config.yaml
arch: "ecapa_tdnn"
model: "CTC audio transcriber"
dataset: "single English command words and digits, spoken by a formant synthesiser in many voices"
train_examples: 78125
n_mels: 40
hop_length: 160
input: "mfcc"
spec_augment: false
win_length: 400
tokenizer: "char"
vocab_size: 28
norm: "batchnorm"
hidden_act: "celu"
depths: [12]
kernel_size: 3
stem: "single"
widths: [384]
init: "torch_default"
optimizer: "soap"
beta2: 0.999
learning_rate: 0.0015
beta1: 0.95
shampoo_beta: 0.95
eps: 1e-08
precondition_frequency: 20
max_precond_dim: 1536
merge_dims: false
one_sided: false
adamw_lr_other_params: 0.0014
max_grad_norm: 1.0
max_steps: 6400
batch_size: 128
epochs: 10.5
lr_schedule: "cosine"
final_lr_fraction: 0.05
warmup_steps: 1280
weight_decay: 0.2
adamw_weight_decay_other_params: 0
Rows from block 5, named by matrix and row number. Each number is 128 + 24 x the weight over its row's rms, rounded and kept within 0 to 255. All counts start at 0. After the name is the row's rms in percent of the matrix's.
# c30: last pointwise conv (model.blocks.5.c3.0.weight, 384x384x1), inputs 0-63
c30.140 108 [109 113 135 135 140 122 153 104 114 137 148 131 112 143  90 146 126 145 137 129 151 141 102 137 116 126 154 134 146 123 126 102 127 125 123 129 156 126 111 144  92 117 161 121 121 159 122 112 133 111 116 130 106 151 119 126 156 106 116 147 145 152 136 125]
c30.141 107 [119 130 159 114 100 139 139 116 140 142 139 108 145 124 101 134 121 102 134 106 160 121 130 121 112 118 136 148 143 143 108 109 134 113 118 103 125 115 120 155 101 124 123 134 137 141 148 140 120 175 144 126 141 138  93 139 138 111 135 118 154 144 114 111]
c30.142 084 [114  90 111  80 126 105 107 110 111 114  96 140 127 135  88 134 140 115 112  92 134 144 135 140  88  99 133 138  94 136 169 150 112 129 153 138 141 109 105 123  84 118 110 116 137 117 117 120 142 106 132 122 140 167  80 113 104 173  91 138 104  83 163 138]
c30.143 089 [ 97 126  90 108 125 139 108 100 120 120 132 104 145 125  86 100 110 144 140 160  81 173 107  91 122 127 146 150  74 122 115 130  89 128 106 173 130 106  87 115 115 122 137 141 138 128 146 107 150 153 135 123 118 120 106 163 109 100 132 115 144 154 132 175]
c30.144 097 [136 129 148 143  96 120 101 145 114 142  97 124 145 126 136 168 152 139 144 131 135 114 106 112 158 131 112 139 143 122 150 136 162  94  93 159 144 106 101 113 121 141 116  85 157 141 128  94  91 146 110 148 155 116  93 137 145 114 137 133 107 123 115  92]
c30.145 099 [133  98 135 167 143 132 132 129 132 142 122 129 181  89 122 124 115 157 151 133 123 142  79 191 155 135 123 138 167 126 123 131 134 162 146 141  99 137 123 152 129 132 120 139 106 116 174 118 140 136 119 122 110 135 126 152  78 158 122 118 136  99 162 174]
c30.146 109 [146 168 118 146 126 115 134 128 102 131  55 166 100 146 143 111 124 128 137 111 134 114 141  77 123 137 117 140 117 116 151 114  94 132 102 161 139 154 161 143 169 154 119 143 183 152 167 111 139 132  91 146 101 143 156 110 125 147 134 165 111 135 148  86]
c30.147 115 [122 126 132 144  96 138  86 160 106 139 144 181 120 126 116 128 148 140 147 140 144 125 148 105 127 108 123 138 136 123 144 185 110 124 121 169 122 144  66 116 127 113 131 119 151 125 138  75 118 122 113 117 106 138 175 133 136 145 118 141 127 113 142 137]
c30.148 096 [134 145 114 116 105 158 116 136 145 133 135 112 126  99 153 131 112 153 117 108 112 155 148 146 161 106 147 136 113 129 143 134 102 163 132 119 123 129  85 159 134  83 113 149 160 137 156 153 146 136 167 131 115 168 153 105 133 123 154 147 138 140 118 158]
c30.149 096 [111 141 106 193 155 125 101 106 148 105 100 161 102 156  99 160 128 138 127  77 141 118 124 144 152 129 119 151 136 159 128 119  86  81 149 107 107 131 130 123 137 131 108 131 182 134 122 133 162 130 153 130  96 155 138 137 115 149 172 175 119 126 164 160]
c30.150 110 [127 137 154 128 108 108 112 114 149 119 132 125 114 146 161 120 142  87 109 115 158 128 139 115 168 172 153 121 116 106  97 139 138 144 119 138 134  92  89 121 143 113 115 133 124 124 131 134 121 116 113 100 102 116 129 120 143 139 137 128 142 134 110 160]
c30.151 100 [114 141 147 166 143 118 160 138 127 127  82 114 121 138 132 125 106 159 110 146 127 149 124 130 121 112 132 127 124 100 115 118 134 148 118 123 140  95 107 117 144  89 105 143 125 125 122 133 127 128 142 136 122 137 173 154 159 118 134 103 137 120 123 137]
c30.152 105 [ 90 160 127 136 117 123 115 132  94  75 155 145 116 147 111 174 143 133 177 184 135 123  93 128 127  86 103 139 164 128 142 140 117 130 158 128 102  95 104 113 118 186 142 121 105 137 134 131 118 134 107 112 139  82 137 142 152 136 110 105  98 124 145 127]
c30.153 103 [114 125 137 140 150 141  91 136 160 131  97  82 169 144 133 117 120 126 112  93 137 113 152 124 127 149 143 125 135 144 152 118 127 124 140 163 134 173 167 134 102 133 128 128 119 155 133 124 158 101 132 119 105 105 114 142 122 129 133 134 134 125 108  85]
c30.154 098 [148  88  98 139 125  76 133 114 111 163 123 124 146 129 113 143  91 143 126 127 119 133 137  83 145 112 140 131 156 122 121 163  89 164 119 116 115  95 168  86 134 139 142 115 108 144  91 144 154 156 110 139 128 128  99  99 114 133  94 109 122 154 121 142]
c30.155 099 [153 103 109 165 147 108 122 181 135 130 123 159 116 101 136  84 121 104 144 182 133 148 136 132 121 131  98 138 143 140 140 129 123 157 157 132 114 144 117 114 130 128 188 125 120 168 150 104 138 137 110 155 160 132  92 158 141  96 152 128 127 158 128 133]
c30.156 096 [149 154 135 156 141 124 172 126 123 144 133 155 127 124  93 126 121 126 112 126 125 120 132 108 146 119 117 148 134 146 126 147 113 106 112 139 135 125 116 144  94 136 146 108 157 128 129  99  97 125 110 122 124 118 108 103 115 108 116 109 125 113 117 118]
c30.157 089 [115 108 107 130 132 133 152 103 135 117 136 106 109 122 156 148 119 174 109 153 127 172 145 134 144 142 173 110 131 127 171 111 125 119 118 102  93 150 105 155 118 146 148 137 113 123 114 153 119 150 115  88 142 128 107 140 133 137 107 115 141 122 139 127]
c30.158 091 [129 129 134 142 141 127 126 119 129 142 167 127 146 139 147  98 126 123 143  94 121 118 135 113 118 144 156  68 110 118 145 150 120 124 142 183 132 156 115 138  86 105 114 134 138 140 162 139 134 134 154 145 115 121 106 120 118 121 113 183 124 130 100 122]
c30.159 101 [134 130 108 133 155  85 142 141 113 129 122 176 111 161 121 126  90  99 118  94 116 100 131 136  94 159 134 153 150 129 164 143 103 112 121 125  87 170 122 118 103 125 104 129 121 152 105 119 117 122 108 153 145 113 140 131  61 112  84 161 163 125  97 150]
c30.160 105 [153 148 135 156 133 168 124 119 126 150 116 132 142 121 156 148 130 138 132 100 117 122 148  98 123 139 125  95 108  94 152 112  88 113 100 103 142 155 117 136 112 144 162 144 125 128 141 123 126 112 146 137 127 130 137  95 131 130 138 104 121 126 117 123]
c30.161 100 [126 115 157 134  86 142 124 153 157 166 139 113 114 141 132 158 118 143 155 137 114 149 145  98 134 129 160 151 126 117 124 143  93 115 132 161 156 126 140 118  82 114 118 150 111 110 145  97 138 152 110 127 126 124 130 132 113 117 138 121 127 132 158 131]
c30.162 106 [113 149 136 157 145 107 120 134 142  99 147 116 121 122 138 107  85  71 143 131  93  93 116 150 100 123 162 108 122 143 124 119 170 149 118 119 130 147 155 174 124 142  83 128 106 141 120  81 108 121 106 139 125 141  94 133 142 110  92 113  73 121 137 122]
c30.163 090 [143 101 145 126 114 115 143  76 110 124 164 131 138 139 131 147 126 103 112 192 113 108 192 118 122 123 141 169 112 135 137  93 167 165 144 136 144 126 119 116 176 113 111 157 118 102 110 115 131 121 100 118 124 141 131 129 139 117 114 161 129 111 124 134]
c30.164 110 [139 116 139 186 155 127 116 150 112 124 109 108 125 123 123 143 159 146 109 164 124 111 165 147 132 119 121 134 107  72 133 141  82 135 152 101  94  98  88 158 121 143 172 120  89 106 133  91 108 120 114 124 180  75 129 119 124 162 126 109 120 122 105 133]
c30.165 095 [124 151 133 130  92 138 102 118 145 156 102 115 146 117 133 144  84 170 126 115 130 142 101 124 149 124 127 103 130  83 125 159 129 138  90 123 143 151 110 128 117 106 163 106 109 134 152 117 141 146 146 125 124 129 119 152 140 143  99 104 127  85 151 136]
c30.166 107 [136 116 148 124 137 117 137 122 116 135 136 138 117 148 139 132 103 110 105 155 100 101 171 145 131 130 145 124 121 127 173 144 143 133 155 144 115 133 159 129 167 144 117 161 121  97 178 128 116 109 113 119 113 115 109 147 121 151 177 122 121 121 102 113]
c30.167 104 [164 107 138  83 125 121 153 130 126 112 126 133 116 135 129 165  79 123 125 114 169 112 141 100 154 109 143 147 122 142 139 136 148 138 119 169 162 126 165 111 102 139 136 106 138 117 100  80 115 117 104 122 109 102 119 144 132 107 142 131 111 116 100 106]
c30.168 103 [114 121  83  98 137 148 119  99 120  98 110 144 147 148 146 150 123 104 128 117  92 100 131 113 128  99 138 148 149 117 109 157 115 144 154 129 120 125 112 137 105 146 117 162 146 135 152 146 143 123  99 121 114 144 120 118 152 120 123 128 139 118 126 141]
c30.169 096 [146 132 127 107 134 114 113 189  95 162 179 148 120 121 126 140 104 144 121  88 149 109 145 120 108 138  85 135 127 127 163 147 118 127 143 146  89 114 129 128 160 125 141 135 136 130 131  86  98 175 124 129 108 102 114 140 160 108 143 121  95 139 140 152]
c30.170 097 [161 152 155 157 174 123 127 131 156 118 115 136 166 131 113 126 105 143 128 134 116 163 139 105 155 124 130 120 163 160 154  76 111 145 127 105 117 111 131 109 120 169 129 119 130 150 120 114 100 122 134 161 131 125  98 157 144 123 133 173 144 141 126 122]
c30.171 104 [117 108  95 121 120 126 110 123 152 160 149 123 129 127 144 108 144 138 136  71 161 135 127 156 119  98 138 113 124 132 125 133 116 143 121  90  99 130 143 151 157 103 100 134 130 150 115  99 125 166 147 108  84 118 145 142 115 127 146 161 122 127 103 140]
c30.172 093 [106 113 128 154 108 125 105  95 135 140 127 108 112 116  96 146 102 150 156  89 167 145 111 108 118 121 126 135 146 123 157 130 126 143  99 130 144 119 120 125 133 149 160 124 152 125 118 134 127 145  76 174 160 116 157 168 127 163  92 116 141 145 121 107]
c30.173 103 [135 108 161 138 128 149 125 131 119 133 126 142 123 104 155 134 151 129 138 121 133 155 127 106 129 116 145 135 122 151 126  87 119 104 108 123 124 140 113 170 116 164 127 139 149 146 157 171 102 165 136 119 149 122 137 145 103 132 112 134 165 113 113 108]
c30.174 099 [150 114 101  84 143 124 124 108 128 123 135 134 135 126 119 137 116 105 146  99 131 137 113 118 124 137  99 129 151 119 150 152 142 121 121 121 122 135 135 142 127 154  94 124 101 104 138 121 122 136 124 151 131 106 134  96 124 170 108 124 142 170  99  96]
c30.175 102 [119 117 165 130 106 125 103 158 144 122 108 127 154 133  99 138 159  92 101 168 123 120  94 112 154 139 143 141 102 117 125 176 132 114  86 176 125 129 108 128 137 153 146 151 137 144  99 131 124 160 114 143 142  97 112 135 142  98 123 156 153  94 111 125]
c30.176 105 [162  96 105 111 144 107 145 131 113 141 143 136  88 160 136 120  99 135 140 128 129 131 127 141 117 120  96 126 113 126 117 114 106 136 106 117 121 171 131 164 127 117 109 125 188 149 143 128 135 142 113  92 128 132 140 133 100 130 125 138 128 115 143 133]
c30.177 100 [142 103 145 150 131 117 133 130 105  65  92 119 112 129 131 136 141 102 109 147 118 143 129 149  80 143 139 151 106 148 107  93 110 140 129 151 110 125 130 141 130 128 115 125 127 108 131 151 118 114 165 115  79 121 105 102  97 120 110 120 119 125 152 111]
c30.178 098 [ 95 154 132  85 125 132 105 122 129 123 113 134 167 125 104 107 134 107 109  78 133 113 151 121 144 145 125 144 118 163 141 112 145 114 126 110 131 121 111 117 101 110 111  91  82 109  90 116 141 105 127 111 130 121 126  92 119 140 141 115 139 149  94 122]
c30.179 094 [124  95 100 128 123  72 160 131 134 147 106  90 124 148 144 111 101 107 135 137 144 110 140 123 143  98 119 119 130 143 136 136 127 116 152 159 126 107 103 108 118 110 187 103 135 128 110 116 119 144 116 109 167 145 103 107 116 125 126 114 116 129 112 154]
c30.180 105 [103 149 131 108 108 137 137 150 130 106 139 127 147 109 133 126 155 110 140 117 138 115 143 107 112 155 142 147 119 127 130  99 119  83 130 144 147 135 116 115 156 103 107 113 118 146 160 105 127  86 111 143 103 133 134 102 151 137 136 158 151 121 133 142]
c30.181 096 [ 90 125  84 119 126  98 122 114 117 115 160 110 163 123 144 101  99  82 123 123 171 128 137 130 105 128 108 155 139 111  97 166 152 115 142 153 147 147 123 135 104 105 162 134 116 158 161 147 157 168 133 149 137  92 105 122 152 159  96 136 121 139 126 118]
c30.182 107 [157 160 111 123 116 120 137 122 118 152 141 113 102 131 127 134 106 127 122 100 154 170  71 112 118 101 130 113 142 118 125 136 137 113 105 108 142 124 139  98 129 135 138 146 100 110 125 106 100 146 114 103 142 143 143 103 130 127 116 171 106 126  79 117]
c30.183 088 [104 111 117 134 112 133 115 112 101 132 129 120 127 115 135 117 102 153 105  74 123 106 158 144 121 121 117 167 121 127 123 120 125 145 185 126 160 110  98 115 143  99 131  81  93 111 122 105 146 142 169 137 127 148 140 103 114 142 149 150 125 128 131 138]
c30.184 098 [119  97 116 154 153 145 134 115 103 111 142 130 130 117 146 137 112 115 134 134 125 120 128 138 122  96  95 120 148 107 126 127 162 115 116 111 135 114 101  92 125  97 132 103  78 107 149 113 129 126 127 119 138 157 112 124 146  87  94 132 141  96 156  92]
c30.185 102 [128 105 106 124 140 144 102 146 123 144 100 144  97 153  80 111 139 149 129 127 127 178 123 118 109 116 130 152 106 124 138 110 146 122 149 137 112  94 138 134 105 147 143 114 119 143 136 128 147 155 111 111 150 116 149 126 155  84 124 129 129 164 137 142]
c30.186 099 [136 123 116 119 133 126  87  94 154 115 117 100 139 107  89 114 150  92 135 129 113 165 131 103 155  93 104 120  66 131 135 157  88 121  85 149 136 117 104 114 148 122 146 134 155 127  96 140 137 108 142 149 118 151 108 118  95 113 129 138 128 102 106 100]
c30.187 090 [148 130 138 161  55 181 124 130 148 127 148 129 156 134 140 124 148 125 144 159 103 162 169 104 136 115 113 125 103 112  96 108 101 147 116 112 116 134  76 148 138 136 134 110 119 124 121 109 147 168 121 101 133 139 123 145 101 142 148  84 131 167 139 123]
c30.188 109 [ 91 111 129 136 111  82 128 139 132 138 103 138 140 136 108 160 169 137 152 138 107 147 129  88 122 144 119  94 142 122 108 136 128 120 111 139 114 101  99 101 171 163 140 169 140 123 160 119  90 126 138  90 116 144 106  79 146  98 172 138 120 158  99 139]
c30.189 096 [160 118 117 117  83 156 112 117 101  68 139 129 101 120 133 126 120 113 112 117 115 140 183 125 122 114 151 153 109 110  97 114  75 147  95 123 126 122 153  85 133 127 152 127 148 102 132 172 130 117 145  78 151 124 127 141  75 125  93 115 111 132 107 141]
c30.190 100 [169 109 107 112 135 134 125 121 115 150 162 111 128 149 135 175 175 124 137 125 174 158 123 114  97 151 129 127 161  87 103 169 142 115 143 140  92 125 181 113  97 121 126 103  97 129 137 120 103 156 124 125 124 117 107 106  77 145 120 100 117 148 146 140]
c30.191 099 [145 143 116 110  85 119 149 137 117 133 119 124  98 122 139 125 118 150 114 144 143 120 132 104 108 138 121 131 101  99 141  98 130 125 111  99 151 125 148 150 146 131 117 144 130 166 151 141 126 113 114 154 121 134 161 130 126 117 108 114 140 130 116 131]
c30.192 111 [134 113 122 167 139 128 125 147  84 114 123 102 151 130 117  94 156 101 136 133 116 148 155 151 100  97 112 131 129 146  92 150 156 111 150  98 131 133 175 116 101 131 140 138 122 137 124  80 163 146  80  90 113 125  86 100 113 168 128 131 147 191 120  94]
c30.193 105 [107 144 127 119  65 122 120 113 118 105 175 128 126 158 136  79 150 112 115 144 174 142 145  96 127 169 158 173 118 126 116 119 145 110 169 105 169 162 158 130 117 114 140  90 111 122 135 122 126 155 119 148 113 125 150 105 148 117 138 173 127 152 126 141]
c30.194 105 [129 114  77 124 121 164 105 140  81  98  93  95 113 116 131 132 131 122 153 136 147 110 113 130 105 119 123 140 144 148 107 156 120 133 104 133 114 115 112 132 132 112 102 128 135 102 135 148 133 104 115 131 132 112 100 107 145 114 145  99 126 101 127 110]
c30.195 104 [116 147 127 165 101 136 109 121 148 109 157 128 122 137 101 150 145 106 100 104 121  85 112 138 141 141 127 155 132 141 127 140 109 144 138 127 151 112 137 107 147 141 117 125 111 151 142 109 184 126 135 119 119 173 120 108 136 128 130  91 129 155 134 134]
c30.196 090 [145 130 140 137 143  85 102 147 113 112 128 116 178 146 148 137 120 152 167 122 157 144 135  97  76 111 128 116 154 130 157 161 176 135 163 189 129 108 100 154  85 141 108 146 194 143 133 134 118 118 135 151 108 106 135 134 114 143 120 120 130 166 144  76]
c30.197 100 [135 147 144 146 105 115 139 123 127 119 127 137 104  87 138 142 135 103 125 144 124 117 134  97  75  97 118 154 130 140 131 106  91 109 122 156 153 166  79 119 145 130 121 126 113 133 126 156 128 103 150  86 135 107  95 128 152 140 130 166 160 122 141 114]
c30.198 103 [131 143 137 112 104 139 115 116  92 152 105 106 145 151 123 141 131 136 119 124 102  98 164 146 107 149 118 105 147 121 114 122 137 130 131 129 131 138 105 129 121 114  84 117 165 152 178 179 136 119 137 148 139 138 196 101  76 106 151  85 156 144 113 105]
c30.199 110 [129 115 141  84  97 157 121 152 115 118 124 114  82 128 131 166 124 144 154 150 108  96  85 128 148 135 154 107 120 154 164 126 158 116 136 121 170 127 117 115 112 181  97  88 145 112 120 161 107 126 126 113 106 150 135 114 151 161 129 133 108  87  98 135]
c30.200 099 [131 108 151  85 133 133  99  99 125 135 149 146 133 105 111 145 124 135 127 178  83 124 151 158 125 143 154 103 110 132 149 117 141 165 163 115  97 137 144 153 123 149  93 152 135 146 131 125 119 151 151 103 172 165 145 148 197 120  98 174 116 128  99 134]
c30.201 089 [ 97 166 124 169  91 133 106 155 114 141 101 105 139 130 122 153 108 108 115 106 118 156 134  98 141 120 141 124 114 155 110  87 117 116 112 129 170 137 102 129 150 138 135 135 132  98 142 174 141  98 101  99  81  86  67 125 148 142 128 140 171 121 110 116]
c30.202 103 [ 98 134 134 187 123 154 146  94 161 138 155 152 154 138 115 132  95 113 134 110 127 141  95 131 103 124 139 133 130 146 104 120 110 126 127 119 146 136 151 163 115 140 139 143 139 113 146 150 110 180  89 135 114 123 190 121 157 124 137 126 122 168 161 152]
c30.203 096 [148 131 117 118 135 110  97 148 105 126 161 100 142 122  96 135 173 140 116 144 131 126  99 130 106 142 151 135 157 107 145 122 149 120 130 143 149 108 150 140 123 108 139 134 136  99 146 128 101 138 104 125 114 129 125 114  95 142  99 165 137 102 115 151]
c30.204 106 [158 135 153 127 108 113 135 182 133 185  98 112 156 142 127 101 131 134 110 101 103 150 147 132 147 138 149 133 107 143 175 119 149 128 134 129 136 165 149 166 111 135 121 141 145 126 133 141 143 124 140 112 131 139 126 119 143 152 100 141 148 162 116 117]
c30.205 106 [141 127 101 151 123 126  95 153 130 120 121 149 129 174 123 128 101  94 114 124 127 149 147 143 145 121 117 159 119 141 132 113 127 125 143 143 127 141 126 133 128 120 128 128 159  94 111 160 111 155 137 162 147 139 121 119 140  98 139 100  95 118 146  92]
c30.206 095 [146 106 123 104 156 109 126 133 118 128 106 137 125 159 125 143 122  89 165 137 112 153 144 104 160 111 125 134 109 156 160 124 114 156 111 124 158 142 117 178 104 124 146 167 129 150 175  83  91 126 101 175 150 140 156 103  82 162 136 133 141 160 179 141]
c30.207 098 [156 119 115 151 118 117 145 126 151 115  90 138 116 125 144 102 107 106 133 102 165 121 156 142 125 136 171 153 127 130 111 104  89 130 113 102 149 135 156  93 120 125 120 144 134 107 158  92 110 149 115 143 107 124 111 139 123  99 145 183 136 163 137 170]
c30.208 100 [109 139 134 124 107 110  88 106 119 114 158 181 124 143 118 133 101 127 124  99 133 112 104  76 116 118 116 153 130 156 140 119 135  87 123 181 131 128 158 123 105  91  87 160 120 111 141 103 144 145 159  99 148 144 109 108 131 119 113 143 133 108 116 131]
c30.209 098 [100 113 132 116  94 130 107 115 123  96 132 105 139 133 150 111  87 131 161 224 116 130 105 101 122 137 142 152 113 112 141 115 147 106 153 131 126 115 127 130 140 102 134 122 126 116 114 143 116 130 145 116 129  92 152 123 116 131 119 138 137 166 115 129]
c30.210 098 [110 109 113 125 118 109 118  73 126 109 129 148 140 118 102 134 132 101 131 116 123 141  89 103 154 158 103 128 123 137 120 118 147 135 136 127 132 131 124 105 157 144 146 149  95 139 131 136 156 114 130 124 129 105  98 130 176 107 105 131 129  84 128 131]
c30.211 104 [146 118 125 113 101 142 128 168 162 157 113 114 120 158 121 134 114 136 106 103 171 133 113 107 109 147 128 119 143 145  94 152 168 158 147 131 114 105 178 115 159 147 128 146 151 103 189 135 132 147 139 109 139 130 161 161 134 132 127 168 157 130 123 118]
c30.212 098 [106 147 123 105  92 141 101 124 175 110 153 111 119 106  96 132 110 147 108  99 131 151 120  91  98 188 120 138  94 118 105 134 135 133 128  93 149 136 117 152 154 105  97 134 175 138 123 160 133 149 154 130 110 148 125 110  94 131 131 119 142 156 106 140]
c30.213 096 [116 151 126 140 127 153 134 117  71 100 152 151 156 126 117 106 117  87 124 122 155 109 103 116  90 133 124 151 122 108 149 135 123  99 112  93 145 121 104  98 159 136 136 146  95 128 110 162 119 131 106 110 131 132 116  94 168 139 133  98 149 114 122 116]
c30.214 097 [138 160 149 149 128 134 149 171  91 142 116 103 162 132 155 146 127 141 125 136 138 146 153 138 124 171 144 133 141 128 139 121  84 125 110 208 127 113 161 141 130 142 106 144 142 130 144 140 129 138 137 109 141 139 144 148 101 103 122 173 147  96 111 146]
c30.215 089 [127 112 184 115 155 125 140 127 137  96 141  98 109 132 159 151 140 118 147 131 126 155 119 111 131 155 140 128  70 158 110 113 110 123  93 164 131 100 106 106 175 126 160 116  99 132 150  79 108 127 127  94 126 108 105 118 120  79  77 107 150 110 126 125]
c30.216 095 [132 110 153 118 101 138 128 106 138 116 147 127 112 148 139  97 105 135 115 166 160 149 119 123 129 138 123 143 127 123 155 117 114 140 141 136 127 147 158 116 109 124 139 110  88 146 142 100 115 106 108 166 146 144 148 103 127 128 126 135 141 142 129 115]
c30.217 083 [132 148 146 130  66 143 120 112 144  80  69 142 112 111 127 139 109 140 165 110 108 144 133 122 141  90 148 105 128 103 131 139 114 151 140 139 128 108  97 115 128 120 125 138 110 113 155 133 167  99 120 127 141 150 125 134 103 167 143 106 119 144 141 174]
c30.218 104 [115  90  87 114 102 121 101 125 116 117 134 104  87  84 111 137 104 112 113 132 143  62 147 102 139 138 112 143 126 133 141 109 119 107 138 166 104 112 121 123 102  75 139  93 136 133 126  97 113 139 140 153 113 121 108 134 159 120 139 150 148 127 103 117]
c30.219 100 [ 75 129 106 150 106 157 113 112 133 118 165 131 150 128 114 114 150 145 156 100 164 141  98  99 144 118 138 156 153 105 105 169  90 128 131 117 152  97 128 138 125 157 129 121 108 145 144 157 171 155  93 104 126 128 108 115 115  93  94  91 107 112 130 126]
c30.220 096 [129 137 103 107 189 131  85  99 129 151 142 103 127 127 105  96 125 141 132 121 123 135 198 157 108 125 121 113  93 108 144 156 102 124 110 115 125 124 116 177  97 104 111 144 143 139 100 130 132 144 144 159 129 172 152 170 130 154 108 129 135 166 135 136]
c30.221 106 [112 139 144 139 140 121 135 112  97 139 140 128 124 158 127 133  99  96 117 131 112 125 126 109 132 121 138  94 124 153 138 146 132 141 145 137 127 149 107 115 120 121 107 117 138 138 125 110 108 121 102 117  91 137 130  96 151 101 111 131 145 124  99 134]
c30.222 106 [123 127 131 108  81 130 134 136 122 119 107 118  83 131 128 100 149 113 119 113 121 149 124 132 124 146 123 137 107 143 126 123 135 113  89 111 123 125 145 115 124 117 123 137 135 109 151 137 135 140 109 144 129 136 125  97 159 163 137 144 152 119 140 128]
c30.223 102 [109  98 103 150 149 167 107 124 123 138 141 115 117 161 130 133 117 142 139 163 134 166 139 107 123 157 142 127  86 139 136 112 151 102 134 142 115 123 157  87 120 138 141 121 142 151  69 127  99 127 112  93 141 127 164 137 107 125 142 167 147  99 127 178]
c30.224 096 [126 156 139 153 145 127  87 115 115 138 132 125 138 153 118 140 123 102 130 102 149 128  91 143 135 121 140 122 166 135 155 120  99 141 108 159 104 137 109 147 108 135 122 141 118 120 113 148 145 155 140 130 133 137 136 133 152 133 129 172 148 141 142 136]
c30.225 101 [137 116 129 162 148 117 126 140 125 131 140 103 155 119 138 139 101 118 148 144 136 137 106 138 144 123 103 101 141 119 141 112 144 134  93 169  97 134 117 113 142 176 163 154 126 115 115 131 118 110  87 148 107 115 108 158  81 122 116 118 116 155 128 108]
c30.226 094 [124 108 139 136 114 152 144  86 100 148 127 163 129 130 141 142 113 112 110 150 113 137 109 150 105 111 145 130 138 144 126 128 113 109  87 151 115 160 120 112 110 132  98 132 107 124 143 151 121 103 135 138  93 111 150 118 101 122 115 138 132 123 122 116]
c30.227 099 [123 109 113 109 140 112 138 111 130 119 135 131 138 103 103 103 153 106 117 157 173 122 144 143 132 139 102 129 195 115 100 130 111 120 135 142 111 107  97 137 135 132 146 134 152 131 138 152 128 102 164 116 148 118 136 185 152 126 123 128 156 143 123 143]
c30.228 093 [120 128 121 108 142 136 151 122 148 144 140 122 134 119 170 119 139 120 118 141 116 105 135 138 134 156 141  96 135  98 134 131  88 126 106 135 124 136 113 119 154 125 152 132 127 126 122 147 136 134 134 135 134 115 109 140 111 119 113 118 126  99  89 104]
c30.229 089 [128 118 113  97 116 144 144 169 157 140  73 100 124 169 143 142 123 153 141 134 161 102 147 116 121 136 126 128 128 116 102 105 101  89 108 132 116 101 149 139 151 154 137 101  98 116 115 126 108 172 102 108 101 128 116 121 141 117 126 166 132 128 117 146]
c30.230 109 [130 107 125 130 124 119 128 152 149 137 122 129 118 162 131 146 163 136 139 133 147 123  52 125 102 150 119 142 120 100 134 139 141 119 121 144 126 127 126 127 109 111 116 149 124 146 127 126  97 132 131 109 140 133 118  88 144 123 111 104 121 111 117 154]
c30.231 110 [135 100 147 112 124 113 139 159 135 129 146 113 135 130 117 133 154 127 142 153 112 124 110 141 115 122 115 119 162 109  93 125  74 122 114 107 103 112 122 117 140 156  83 145 111  86  82 134 119 158 134 137 135 138 112 140 134 102 147 100 145 115 116 153]
c30.232 098 [125  99 102 105 117 171 117 141 126 116 112 105 118 103 111 132 219  99 132  80 168 111 132  95  97 119 117 146 108 118  91 114 126 136 118 143  90  99 167 115 110 132  88 168 190 105 144 103 115  89 101 144 106  91 128 130  80 105  98 103 138 137 113 121]
c30.233 111 [147 113 108 127 121 122 156  92 130 150 153 153 122 127 132 131  87 107 122  87 159 123 122 153 168 128 161 132 126 125 127 100  94 113 150 118 149 129 128 105 144 106 123 149  72 117 100 124 140 141 168 135 150 129 128 144 115 124 132 155 118 112 125 152]
c30.234 107 [113 117 133  79 102 151  86 145 134  90 175 137 143 138 152 124 120 113 159 150 123 124 121  92 140 125 100 124 129 129 120 169  80 116 168  97 104 158 130  98  97 165 119 116 132 111 114 137 134 143 108 141 114 141 121 120 143 130 111 132 126 113 140  96]
c30.235 099 [115  93  89 167 125 131 132 123 141 174  91 124 130  96 121 140 140 126 149 142  81 140 107 143 127 115 125 135 164 139 122 129 118 122 109 148 102 119 113 148 147 157 111 172 169 130 132 138 102 129 136 140 106 115 128 129 150 126 153 129 125 123 131 128]
c30.236 103 [122 109 129 109 110 156 126 123 159 115 160 113 115 136  94 135 181 105 145  57 151 149 103 102 128 118 123 130 120 177 143 127 100 143 126 131 112 121 135 137 128 106 138 147 111 115 123 122 143 131 111 145 130 126 134 104 125 130 136 136 121 137 146 135]
c30.237 095 [146 100 163 140 110 125 125 110 130 137 102 157 117 130 131 132 170 148 129 136 115 125 123 118 133 108 116 163 125 119 143  93 144 110 134 143 123 160 124 135 107 126 133 107 129 132 140 133  95 147  96 116 159 101 126 109 138 150 119 133 165 124 138 129]
c30.238 109 [111  76 101 121 115 104 126  99 111 140 119 146 122 117 149 133 150 133 144 121 158 134 141 117 105 107 118 129 101 127 130  84 119 117 125  98 145 121 115 135 135 117 143 117 154 160 141  95 128 123 126 148 146 131  93 105 125 122 108 121 170 134 122 120]
c30.239 102 [105 129 127 138  97 105 134 112 108  94 124 130 112 134 120 146 110 129 152 100 130 151 135 120 117 101  99 149 172  96 119 106 137 107 155 150 148 120 160 141 119 106 154 151  92 153 117 124 130 137  98 137 129 147 113 164 124 129 108 142 103 118 121 137]
c30.240 109 [112 112  93 129 101 130 137 106 137 118 152 138 101 116 158 134 131 151 117 158 149 108 123 127 116 126 158 137 117 118 120 133 145 120 130 112 155 135 113  60 137 158 114 130 107 108 150 123 118  78 114 116 119 105 149  90 123  90  86  90  99 127 136 138]
c30.241 107 [115 116 105 133  93 134 157 103 128 119 128 125 135 104 125 114 110 115 124 100 148 126 159 109  96 149 142 119 133 122 112 152  94 117 132 103 138 165 143 129 122 135 120  83 118 148 173 120 132 134 120 139 139 140 117 145 114 123  83 114 142 129 118 126]
c30.242 102 [129 108 137 127 105 121 127 143 108 130 110 115 128 119 122 128 151 152 126 135 159 171 116 103 130 106  92 119 139 120 132 135 158 108 126 160  96 112 116 128 104 156 168 130 138 137 136 136 143 110 136 131 147  95 182 154 118 104 118 134 154 117 128 105]